Weights of a small contrastive image-text model.
Model: 32.9M parameters, 32-pixel images, encoder arch mlp_mixer, encoder norm rmsnorm, encoder activation star_relu, encoder width 384, text encoder width 320, text encoder layers 10, text encoder activation swiglu.
Training: 8400 steps, batches of 128.
Data: trained on numbers of one to four digits printed on busy colour backdrops, 295000 training examples, 3.6 epochs.
Rows from block 10 of the image encoder of a small contrastive image-text model, named by matrix and row number. Rows with one number belong to one neuron. Each number is 500 + 40 x the weight over its row's rms, rounded and kept within 0 to 999. All counts start at 0. Numbers have three digits each.
After each neuron's rows are labels from the 100 images, of 14976, where the neuron reaches its highest value: "strongest on" is what is common among them; "peak on" is the class under the peak. Only what is clearly more common there than usual is listed. The data: numbers of one to four digits printed on busy colour backdrops.
# fc1: MLP up (encoder.blocks.10.mlp.fc1.weight, 1536x384), inputs 154-230
# fc2: MLP down (encoder.blocks.10.mlp.fc2.weight, 384x1536, transposed), outputs 154-230

fc1.60:491484483482495462472485478537516532482521468563484479451451468526487403502523469492519449508562490431464472462511571506452517511519503508517473504509497477562478540491484486542552565496515505501516465475420502490461507455524457506
fc2.60:535470516502515561478479499584533490512494468417471467497491596504519481511526568506489477550484378544356584545486489584464477492547514478410508490534473454496503510526491362495494509563515493494501502502506530445527566510503467499
strongest on: the digit 5; first digit: 5; last digit: 5
peak on: digit 5

fc1.242:531447484498464463549413527504488520551488475507562589490502462518504549571492464466487493571538452505575489529490567482421474496527497499498624475452443519450467478437477575450520574561518444486519466536527493529520509523515454487
fc2.242:536511528492526541450505491483504501495480485504530379480552550477494574486482574514524481491524511501490484475490520566564502518568495488487512518465548582479521560550557427622487567381515477471508498525513519456511437488509505501
strongest on: the digit 8; first digit: 8; last digit: 8
peak on: digit 8

fc1.76:501501541511522511480485431430482547529464579566437588462479521484511503487542500503566496487460557491531537506531534459552517501517489521506480441504552524477503543519486501514473436489514503482549476602502509456484565457542503462
fc2.76:610464546507438542469497480548563489500548429524513482538458476497502518483462562512513511441501498479500486415481519539420513541457446508501497463489463554467538516473500508486541578481425476500435464435471435487545492501512513462
strongest on: the digit 8; last digit: 8; length: three
peak on: digit 8

fc1.412:504459491468513491492522476432479473536497475483523587393540481515541568505544474417484474478533538556609436456507576532404591527502550509477453512519495594545565514497521499495517505494481473528525514469499485435514473500498527505
fc2.412:550522479492491558512626534502481571519544517540490470487485517500486620527474459443474425518477479526529481492510514447593567544560478507428502508515517429481475448443533525564530499491450481539505544469489510519515444489463437523
strongest on: the digit 0; first digit: 0; last digit: 0
peak on: digit 0

fc1.352:584524426504466527484565515500547498502569604545447513515455466499475500515497517518492540487464534536448444528494489562460503427462443518544487511432478528482597532523603436541528462503481552561529531453544569468508454475504434544
fc2.352:508526520535492435495543525554506468479537524461509493506476392450520511509542585489495509510517515503538522520505569495515525459476518415470562444579479515558497521525522587528513492542494516472515459551551457551463505493523498442
strongest on: the digit 5; first digit: 5; length: two
peak on: digit 5

fc1.435:518504500514479478543445586570451499529524548546484457566518437457520509474499445519548583451463446510549543470483548511477516499474528520529447484498488502449476489559522474506508484569576517493468511492499496523534433435523484481
fc2.435:546493515523483442488486455581567538486438508484449556510493556533535467454495612518497492535524526541433412440481487499484417541513483523469634433508477528496538500500529484459505519430480483528492532488495529509514505499455569496
strongest on: the digit 6; last digit: 6; first digit: 6
peak on: digit 6

fc1.104:500489438472550486515506541389505502560549519395541465574483554451534499437467528542524497468567435484513426514460495451533525467546514451493637535532522514455476586462501539526477535622516513443501464512471496503421543490582509489
fc2.104:531463488510479504545506445615553487476519454593536530466455578485554502507546478535427603500542488434417450428494494504486431410483536507454450476502525502529505463496494519513474405458534497541500497522487427519507484565508538533
strongest on: the digit 8; first digit: 8; last digit: 8
peak on: digit 8

fc1.20:515568533491498432459444536443424541482485509512500478491478535457529563562514484534524457476450553509512509421461490501481491520535493494572483517591431534455504434518546508515481466510486475496424539513513578472541547568505594505
fc2.20:520481459519460531464543539587517459550554490524578499508526457536480502515563533510542538534465511461442540514456445521571507542438548477484564455436558473507497423493510551528512412507536563460533495490443451436528571436534592527
strongest on: the digit 4; first digit: 4; last digit: 4
peak on: digit 4

fc1.302:543557482495499544482490464453503494488446443444463456437430514610517528482514375471500474449500485516546494531503484474522493459517494443463543404535509475490459482507486505497408475445491450494547540504599535509451539533473452456
fc2.302:510546534472454408499500498540557477528500563534527522446455494402497535528494558515539473472530514534461571456493477555401466508470576578469474552527582527467567511520508491520494503551547537485494490499478471473493475510533517503
strongest on: the digit 4; last digit: 4; length: two; first digit: 4
peak on: digit 4

fc1.96:460425466436479560507532408503524546516426492504512488504480484577510469492550522514507514440538563395449532460482477519516507499468463451439584510527523495504486546534516531415478429537506492466561507512522518469455461517468366527
fc2.96:520555458523528490517542491484574506527499427459569511564483470513514579536516547441471496518457436559482437463514474495470480494515543512465560485475492498549500479513547566425538475501478506545440468507573426451486507520527470544
strongest on: the digit 6; length: two; first digit: 6; last digit: 6
peak on: digit 6

fc1.353:490446508519450471555488531495545445525503476472517570505454470567472466465484528523558509505457477543484509399434568496491433528462413547479475554544575475500458446501459534525546536501423534484428474518460501512431464466514547439
fc2.353:505436506492517516481400495489482455456511462476538447548529520514520499433537491587562491546530469473460509518507512554508540478465502470479507477501488516541514476506598545489459490431554449538495483467500447481566524535519556467
strongest on: the digit 2; length: two; last digit: 2; first digit: 2
peak on: digit 2

fc1.598:445528487508503559504480516427342510493514519477500458540496504492520613480439479532501426525468547483524490491446540508542464509508496531474417509493520585438505555498488547588493442501517528520485562514498549540552466472449472509
fc2.598:490468510502512609506482528468568478500434436508475448487506450486490548438488466542469413512545481493570415492495509504532490490539490520541504496505535473490492531516493506469485487471486489487502527508511491492498519501446468525
strongest on: the digit 4; first digit: 4; last digit: 4; length: one
peak on: digit 4

fc1.466:476504493529466550461525503535535519562511501559456506503460489535504478530492518516490501452430540536440472422485529418563528477559595534536464470483523524503478485504513457488539470486514470555532483445511445488456522458539558453
fc2.466:547502502511488520495483556454503528506480464565523494514504505490521602513498491534505520561572484451550497526499501515499504522455484461504518510508473503453496483551513567506560483564504528565525503572498504443488469486499472503
strongest on: the digit 4; length: two; first digit: 4; last digit: 4
peak on: digit 4

fc1.24:492436491523465470472494523483435420497487580565473470498428510524463542466489440539517515528495547471501513434479471460488509548491495487458488449481507514497512515479505466488492486551521504511455458513509512511511520440488481525
fc2.24:481494485460544514545477551558576477468560408480489493515557483533466452446466523511447457510550539514542555522426475470536531516463600454547528457433515462519487472554498601525486543511503508504519486482545440506498462504532475480
strongest on: length: two; the digit 9; last digit: 9; first digit: 9
peak on: digit 9

fc1.278:491493439487508484562432498540530535481491462545534448564507491532512583560520469459444523481547534494428415503498521422543476480559573511488604517503469488477581527530507517468535533519541420509528489486448516512477500515395508475
fc2.278:507506513498479593485471529516511481484487518508558518487507508525488600518530491515532395483520500488486549517551528527502428523581509498476527454463480502477507519504472483508530527604509534519504476501457504448498507489508535495
strongest on: the digit 4; last digit: 4; first digit: 4
peak on: digit 4

fc1.88:546469493494541509424445558432422472501504604407476501549489487453497458502558478500540515535454432520457537427534523492472468493499609519535585432543486415409498498502544546525509477442470520488522522481535460468512464510520495525
fc2.88:500460504506491474422478434491541455467569426567530503437450474498507460533482484540474531477491478461489438448426542461450446472467528456500487563466528608576553502510524558590547462442514490511477546450445540520512549464425460539
strongest on: the digit 8; last digit: 8; first digit: 8
peak on: digit 8

fc1.12:458537479512543509468522466452481460492484564514538479441454515493510428452562566530478475543538546509484463530509470465404528493545506491496418468501531484498502469515442477535490510555544442489472522507512449527498505501499551472
fc2.12:514547529459559501482483552576533476530463514508467417540438434493510479461537430535506611469523491511462486478464561569451528449465472542527496443494561549481462500443522583515540517546538500494478494502499496485478560507434458549
strongest on: the digit 2; last digit: 2; first digit: 2
peak on: digit 2

fc1.725:509509525448503437504515542475486483514539509525452430485508469497508535485503497517492599465490500472533526461541483515455483527436483540518534511523467486477534547431488610524490503512504465525456491484474539526480462476472500478
fc2.725:569509492491491503483492470577519529513479491450494460484500489476496497457522536487500491474485503504529519496535519424569463478494489478466556487495529494486505473506499738430506460565505568534497471476523478538520508523521536506
strongest on: the digit 6; last digit: 6; length: two; first digit: 6
peak on: digit 6

fc1.243:536484518440471475543421488471498462438481417476574470586497471478519568483591505514498461465521503560425424531564540456472492476519496503390494514467522456519539480445475486491504612483554453464457495547367490560475567471505528497
fc2.243:523509531541488547438479490592546502507504446488539491474494511540476470452498524548489494472518546499490561482492475575451429541498531488460501465518488509491511458522468379473530479526512463491507466486473499446482484542498512508
strongest on: the digit 4; last digit: 4; first digit: 4; length: one
peak on: digit 4

fc1.708:528542465500479528510516484485542531499503510430499510485519489472601444487537513471486491472534473486538489552484520532450456509484464464383411449465593428569577548469458501479457489494522463469408508539537517576556554513504503486
fc2.708:482541479498538506418490537559494488465483483527545554484499508564499515404550538495559492475558488570505549457448479522519527538543539553533576520454470554510450501484535556505579472540541495436457462483555505469430466481558460518
strongest on: the digit 2; last digit: 2; length: two; first digit: 2
peak on: digit 2

fc1.161:487531531454485504541504450524510477519483490545503644479490481523502515447511449430498526462530522462521516488475487545470467459497526466487409493477515532568489516395503513499507479488445478501505481442549541478533529470493464487
fc2.161:545476498492516593538523465470513540499478536500501396486517576524506504440527555461486502533527477474531422488494515458492455510443507514440406518485473471520537475460533446530496545488523384511502498497474504473498416500514498533
strongest on: length: two; the digit 9; last digit: 9; first digit: 9
peak on: digit 9

fc1.668:533474480504492579502477465491425472517513430437461510472484508520507554557515441534505470539479534494507468523498500465582485489533497510524473481486512526532571433520507529492505616504500486541529449499587554485545566487529564471
fc2.668:458480520524527466502546486417426482515501454437469554523477456459500519399499499498498580438499462493560474537466481512517469489513499485537423471514529449523460497519422486500489587554493496517494485493509472545545488499463495466
strongest on: the digit 9; length: one; last digit: 9; first digit: 9
peak on: digit 9

fc1.577:483526498458491606529512491464491444495548559538483501574415496518590409447469475479564552509439431477567514546577526481514528518510501483498515535485503418493524555438479520483473493507473480538483539502437526473473472527446503465
fc2.577:452490476595501472540477480535534454499433499476470523438532533517503509438570553585483379475576566470472544514469480560494464430448468468509577514479472556537484496485514515466510576507518480478459468509467492466533548542485511504
strongest on: the digit 2; last digit: 2; length: one; first digit: 2
peak on: digit 2

fc1.305:514501466473482493516503464506497418474477547487475514510474433488501497413510572456526443491480443491479414503492493533486417496572512496447492483466463476476496563470506472512520498506536418526507502538499535493468509479547467488
fc2.305:504488513503503521478526544482412502485465541391532451503500481500507500355497539509476481493508494508455471497504502428453511495449494517523558536534485503537500538524468531619491445418488471504508557480492508480500454497522549499
strongest on: the digit 8; last digit: 8; first digit: 8; length: one
peak on: digit 8

fc1.630:483481473514486414479464507454530480555549435562464531499535456563559502498536512561513509486502519512465516481516551480547539540529475498436546514511465488447554442499528472521491502504504498559508557522566510494550480530509485478
fc2.630:547551480469536539491498472520477433536480481513481553529483536508515535550484503470515459532515574475481478534499492475411545430503516505513456496494504527481491488497438469519496514477503475442449504548514504572483458560516541518
strongest on: the digit 1; first digit: 1; last digit: 1; length: one
peak on: digit 1

fc1.286:480505541521491547491550551526537508510507408478539482479516569488473615510471511500513468544505539544538457527516458426548503480433522501498556520486501492465532502498485472492484415512496479541528514503494493471560500550390455526
fc2.286:527519529502528579472530483542533482496560504536485468487516455502493477573506520480508563508527496472451456542466484487535556496586488482394505508483533518459491516486521494581452514449491493493504507514510523517498480447494519492
strongest on: the digit 1; first digit: 1; length: two; last digit: 1
peak on: digit 1

fc1.102:472551485500479515453565555516560465468494516474529502560468471529504429462447496543527512515541508467527514476497457447542516506520508509464502549490479451407484460476517398468571517484488493476500467509501483494526502463516470490
fc2.102:478496497515534524448508487376557512525510425599490503485485456468488585590463441484497463507472492504525516448508479497478506498500500492420578466493524563511488520485496477454504543564491574496494480456492498434492461477497498494
strongest on: the digit 1; last digit: 1; first digit: 1
peak on: digit 1